{"dataset": "rendered landscapes of hills, water and sky", "arch": "mlp_mixer", "activation": "gelu", "parallel_block": false, "patch_size": [4, 4], "width": 256, "init": "trunc_normal_002", "lr_schedule": "cosine", "final_lr_fraction": 0, "warmup_steps": 1250}
Rows from block 4 of a small image classifier, named by matrix and row number. Rows with one number belong to one neuron. Each number is 128 + 24 x the weight over its row's rms, rounded and kept within 0 to 255. All counts start at 0. Numbers have three digits each.
After each neuron's rows are labels from the 100 images, of 14848, where the neuron reaches its highest value: "top examples" is what is common among them; "peak on" is the class under the peak. Only what is clearly more common there than usual is listed. The data: rendered landscapes of hills, water and sky. In brackets: how many of the 100, against the usual share in percent.
# fc1: MLP up (model.blocks.4.mlp.fc1.weight, 1024x256), inputs 0-85
# fc2: MLP down (model.blocks.4.mlp.fc2.weight, 256x1024, transposed), outputs 0-85

fc1.586:116074152141137130123131095125106143138129100097121105106163107156099125124128138139154112080133121121118102138069125189122095156133117107103109121121155135084182152136179106143132146093099104126155142096101088143100118111149151088128155089128053121129137132
fc2.586:157176117146118143155122166117117135122115124176104108148133133105136103131122107096116149135137118141140158134172115108123130134118151120106088146138147163142116113113101085101139108161129160113074148106103188128160127144125106107135136157146116144117086160
top examples: water (92 vs 44.3)
peak on: water (65 vs 7.6)

fc1.243:130125150089182101149104130129135103116152152073139098157138148121111105108095120139125151106102130123102141112095150145147176162094161155116098113105118142114149167128081160113116090106123135128136063134138092081145146164143178131111149138151168101131092138
fc2.243:128131128127074143121140104138098146169172142132140156114120176137121107171119174136152124140159170143154157132148154145134116115164176117162162157135109113162100141119194142149112154102119140143184109101153161121089143132128091124129148120122137140133109113
top examples: water: dry (92 vs 55.7); purple alien crags (45 vs 14.4)
peak on: steep ground (58 vs 14.1)

fc1.209:136093129112099147166110126119085154120154117155132108084154150141100058154103130151139126127119144093115136126108113144125150110127130097147150060100152121085131156122150135191124114094116139127145157122159130146074101086137125145142131103171094130128103073
fc2.209:121145123152153121099116135128109142139130121077120159164125151127125133113115099097149108106134112178132141146165129121152127127126126149137056181166131172139140133146123110116124139122138141153086118154112138094129133130121086107102123189103140126117130152
top examples: overcast (57 vs 24.5); red mesas (39 vs 14.5)
peak on: sky (82 vs 48.4)

fc1.91:129177109118097182115132118107136098172113129131151116119146100109130154161120150128132150141146114127161137105088170208105136179147123137118130141152114162179131135161092101093127135118130138128111116135079128148137130139151108106157155153119117108127119122
fc2.91:138098139100131107141136104151153157124125143137130172126117122125128106119110105135105108153114132107116149122109088097122124074105164101113116120111076098085096133066173105140136147158117110096154109128171135086142144123136141109073101113152121105101113149
top examples: purple alien crags (33 vs 14.4)
peak on: steep ground (40 vs 14.1)

fc1.85:164143112134078187152112160123129142140164080152134130144096129106158110096123103101112110161141137102138132122079154145109132165100139122157128101158114119118116110131129117141124116129109144131154096138143150102139115153165083115154072163154131143130122105
fc2.85:124121135115138077103138087132165151106114134120115184103137099139116116140120135153141148112133151143108147128144119131151113078138129112087115142127167147097163128132162132139138133132148117177185147159117100126138148103135175139104173114105133108158142123
top examples: night (93 vs 24.8); purple alien crags (34 vs 14.4)
peak on: sky (86 vs 48.4)

fc1.200:136139139137106144150117107137153137138163125157139114175139089082107135124157143106127112150134132137130050130141140167074061141119125110156111170136140158114130127112157125085110142088102093128170098090118112123136137140132122108119131134104110114131110149
fc2.200:154097115136146106116128115110173118127121137146121158083135138139129140105152099101143138135145157133127182119106145118148136138126141122075177130097143144126121112161110095125134112184167105124117192132136135140124092141134174117131126153163082113183132143
top examples: fog (59 vs 29.5); snowy peaks (35 vs 14.1)
peak on: steep ground (41 vs 14.1)

fc1.196:182151199134141150115103141130128142146153135152146138138098171153130163155128123137146146140111129156123141113126140159149172124093108128172158143106148137115127133154171136168117120134147160129165168164118119133149146122117127101134095168091155148129175113
fc2.196:162100116108127120119141091113108111101123115117103107130122062091115105112109094086136113082105095116110103138108113120106102112082122123086098112107098128104116108103082126113109122110111126155161120133103124109099119110113131137113126166115129099115070140
top examples: water: dry (95 vs 55.7); snowy peaks (40 vs 14.1); purple alien crags (37 vs 14.4)
peak on: steep ground (35 vs 14.1)

fc1.187:148141149104122099149081093118145110110123106093131074158152147126150108087103105136127126122077092140125121097118104155105164142080149129171115133078126114106137124133121137058091096128127132127140154095096100120163122133128103128158083163145129122125146138
fc2.187:166136165140144127127130136141104148149125123147121115122118142133130179132136158130151157121135159146162195167144120134153132113100139139134138156156127120136140102107158127100171180141122123186183133139110143113057116153146102114115131126126127127134113157
top examples: water: dry (92 vs 55.7); terraced slopes (32 vs 14.3)
peak on: gentle ground (66 vs 27.4)

fc1.762:157125117163126131128120092146124165115139123101149109143142093121108180140139137150134123105136127126134119139116149136157122152132142100166105158127124134146112139129147127133147136125103128130131102145125093137181152172140168125123080161146129104134127158
fc2.762:161101141110128160131137122095154103113109111146105139100146131118163101101147116139126134131144130119102146116144155134106122114110115115062108105112157112107141101125105089137112112135139108144166129124106130159090123137110124158144163141125127150066107103
top examples: overcast (80 vs 24.5); red mesas (60 vs 14.5)
peak on: sky (91 vs 48.4)

fc1.740:076102145119124134104134148103123149181131141149114124163142131115170090109151123117132109163156122136105093126094161163126108133138123126113137106140148144175102114136135099129072120119127131127176130104037085111093137144124107103159122137123136146130113080
fc2.740:120160122148105116156120130157129152124185125143141172123109165115120128183124148157150139153148151128145179142165145120154124140150124103166162179138113163126158137119186135133142141158126121109138143129169162116146126117153119125082139097135151119167113170
top examples: overcast (51 vs 24.5)
peak on: water (50 vs 7.6)

fc1.595:133145142159094122137117160125139166127149144132188117213102080116134161118119089140125140160140134122126124134140152159152149148113153112154147144100109110169083138101140101128125099137163116134174115116122090119142134217113118156115083164174161144133096128
fc2.595:159112130105133147090131115113132103136180146157136165093136173114162123123144130133134101122132150135120124132147162110123090160138104103128122168132155139128146119178116152164102121126101112112146132170156121103114104107160160117147153105096156128103154100
top examples: purple alien crags (42 vs 14.4)
peak on: steep ground (34 vs 14.1)

fc1.377:129114157132108163133114134105139165204137119140159099104070102083145108109117096151140150128148125153122127139081150177145136175109121120098143131142104133118145116147113104140086121125130143128125123159134081112106085128102107137152144144155087154130116131
fc2.377:148136100083130144122128127129094110071138119139113171122147123154138078139118139077099135116119139111130099116153103110104140125144127120173123114117156160151154129080143182113152125125090123117150147079127128127135159105150135172122126130138141116102093147
top examples: water (88 vs 44.3)
peak on: water (73 vs 7.6)

fc1.324:140164108106061106156114149141125121115127109136132135136087118142146110097134146123101091131134196095125116120130108148079148116121110109152128095110120137111095091092178148121168108138132124127135151096132197130126165108143102168149084110140132154123088080
fc2.324:123101133132191145110126140116118128159104111098109138125142087159125140133135120126132143098131096161124170145130152113144106134128122172110150145181173139159129156177064114142099154110096154133141136184132070093092082121094119100108161124141141121149166159
top examples: sunset (64 vs 25.4); red mesas (41 vs 14.5)
peak on: water (47 vs 7.6)

fc1.381:114147146142099159132123130111146137173159119175147104194143146101167124129131117107134139155160129151162095130120147153119093119149129111151144150158120137191079115089124109105085142096133147128154128104063131127097123169105074123159131145135132164132090138
fc2.381:124120127126122083101125101154133136111126152101128191100134131113093129134138140145146122136132158133096142125139133120170156109128116122153127145099125135092175130152164133150132122160133100096124155165173118114161123111131187144077109125110107096145157134
top examples: snowy peaks (38 vs 14.1)
peak on: snow (25 vs 2.5)

fc1.717:172124139113075148134116125147135133109162107083112136177128119126112126155083114129145106161112093098159136119138118151135157116138125107150144115114123143100151135132109110161113141129140117124135153118123113101135120118110144109112122126123100115125176125
fc2.717:114110130127159138152136089132133152105118122161113120127093065087158137134169104107164116177113138159141103154117106138107136142085137127084102128113119126120107117114168132112126142164116116147146103140115127137077136125114124119148155141121173138148084134
top examples: snowy peaks (51 vs 14.1)
peak on: steep ground (54 vs 14.1)

fc1.102:110100154106124159142140134136121134184138129096123123086182137169120074153108116146132116100169143113135150108069176171144139108147109120102127110112153117125157162133120087127158107119175148128157131121108121124073121131161122128126149133163084158127139062
fc2.102:140172101145128106123119138105069161104123152145144124148101134123111102136140116118115143133076109163105143141159076139125135144123153145128101149145162147133097139134156137139100127138079159126091103127116171121199111105142094098135156138115164080133105164
top examples: sunset (64 vs 25.4)
peak on: water (26 vs 7.6)

fc1.683:136094108152094141133106153127123144105167087198149124204081127128126115094077086106126127152131119103148100145136108113136129128101147111179145130129116140126099095090158138133121121119104145131143107157126094114131100144112093120164106167117126110133115191
fc2.683:125126148104140133117130094133134114149149132101130166117159138129124131125158154113136130132158159142086125120141168139141116138139084116121111121138129128141146130187106135123109112123154098193139138147149143141107157133146156134135136121147132176124128096
top examples: sunset (53 vs 25.4)
peak on: water (43 vs 7.6)

fc1.261:127126122130061126134109152133127147108162104209129122177070132124135109079103103135126111165128146090122085129127101122119137106109133105173153111112124157144092082069163137120102094121119137128155132102114141124127139112106061133154101147102143174129097132
fc2.261:111103148134178136131123140130131101161135104068123163113154133129094149150153133105139161129150140165121149139143157128151129172143088133119138145174143124145125130206115133123122144130146104151131154185157116121084101125126155137113137119168136147153132140
top examples: sunset (56 vs 25.4)
peak on: water (39 vs 7.6)

fc1.98:096111132126110147087122124125122123162161100147124129177158116067126092136134112105164116171147141114121084105125134194145089130131126112138158113140143142111131114154130097082073127097135095126161115119111104097122125166142101140108120135130105150129103116
fc2.98:131153127143147112200127103116167171131146148155129177109120137140160138169116133144157155165132126165141165131160165125128138165140135110140137184143122130138118134156161160132174126174166103142145141143139138107123144120145151115151133122162153115179121135
top examples: overcast (53 vs 24.5)
peak on: water (40 vs 7.6)

fc1.488:169102142153127106134029128131124146154137130121127134148134177137092122125146119146140133115096134105119120101113144113130141078122169114196139125137163084119140150122127136122093120088121126133176147145142141152137094129121092096130112179138128144129161122
fc2.488:171109130142129118114158121116107108116130117132103125088107128128131141118085123121123139054116119134123123184131162145111105145072113134117150149133094129123118111132105121130150127126134135188176164104110133122116103114136147171127106170099087090080122156
top examples: overcast (49 vs 24.5)
peak on: sky (87 vs 48.4)

fc1.661:147118122125153136070141124146111122108157136048132115083169159134123118152145166161153130143144184145130156111154120129157167160150102129107102094121145115115164120170141142123107133135168097126152112121143113138130124133125131145105131084150142116131117136
fc2.661:087140137147124126194124121101132163167087157187108130189087084111130125126127111127125146126102091117147133140138129136090122108125162140092137126128130097142102117103136119133144116112103164149127102109114135148122108112115107098139147129116130110099159127
top examples: sunset (84 vs 25.4); water (75 vs 44.3)
peak on: sky (89 vs 48.4)

fc1.605:127093130147100129148114140117157208127133166118174100169086099138115137120109082145108112123163124103124127119119158153156139142125149141122163118080109125125128129104130105155140105116155118132154116157146084115127111167120127132145127143162118137135134104
fc2.605:133142121107140120112124124114099082122172119142111148076126164102138097139151122103118130135109147159107123133141112134147126162130113100139095154149171144152149152178111138146097116137073137114146133129130173116138099098148115120138118141118156140128116127
top examples: overcast (50 vs 24.5); purple alien crags (42 vs 14.4)
peak on: steep ground (40 vs 14.1)

fc1.504:127089093189128118127130177120111176141127151137137101186133140140114118106119092124122132099131119118135129132117135122149127123121133115150137142125133134136073124129159127151133129135094135126158117163111068134110091164100110091149089144129106123132114166
fc2.504:121142145113113124099130081137133113126157104093133111091135119129170122123142152137144129136128148128101141124160149174146124123131100119086114125117112135119163140147099119107128120134155139175118130147104181157148131139153098132106179125122135140129096120
top examples: overcast (52 vs 24.5); snowy peaks (32 vs 14.1)
peak on: water (43 vs 7.6)

fc1.417:165099147126140133130130098148116125114149065103166103076210163147118083120142135151153144078133134154162137121068150133159111127139120079137093121108180102108165177141138124161167133106122148128151123111155138152093094112141134119112107115159084130135136117
fc2.417:147168112148084115130125137106112166137080174150096143159122117119118116116104097110123116105104104107096159134156113142104150078120142170118103117117122128126120116088163093132125101126133168143085117105098155132171149150118103141132152168120111089107127135
top examples: sunset (55 vs 25.4)
peak on: sky (83 vs 48.4)

fc1.483:170144112148133155140172160112106151118137136107111119158168129134093147154123167105139138141139145113158136117120120134133102180157084120096086111159171161104089118109146134117115151149115122130140097131127143142089123130125131125148184083121117148128111152
fc2.483:117104109098109111121154098148106118105103125111124089077120080134148121112132109142125099153120120119134093106118099126109135118122099116118132128120076094115125122131130127133130157130106110103119060127104126107090139116110133114153096153121130120084139118
top examples: water (86 vs 44.3)
peak on: water (38 vs 7.6)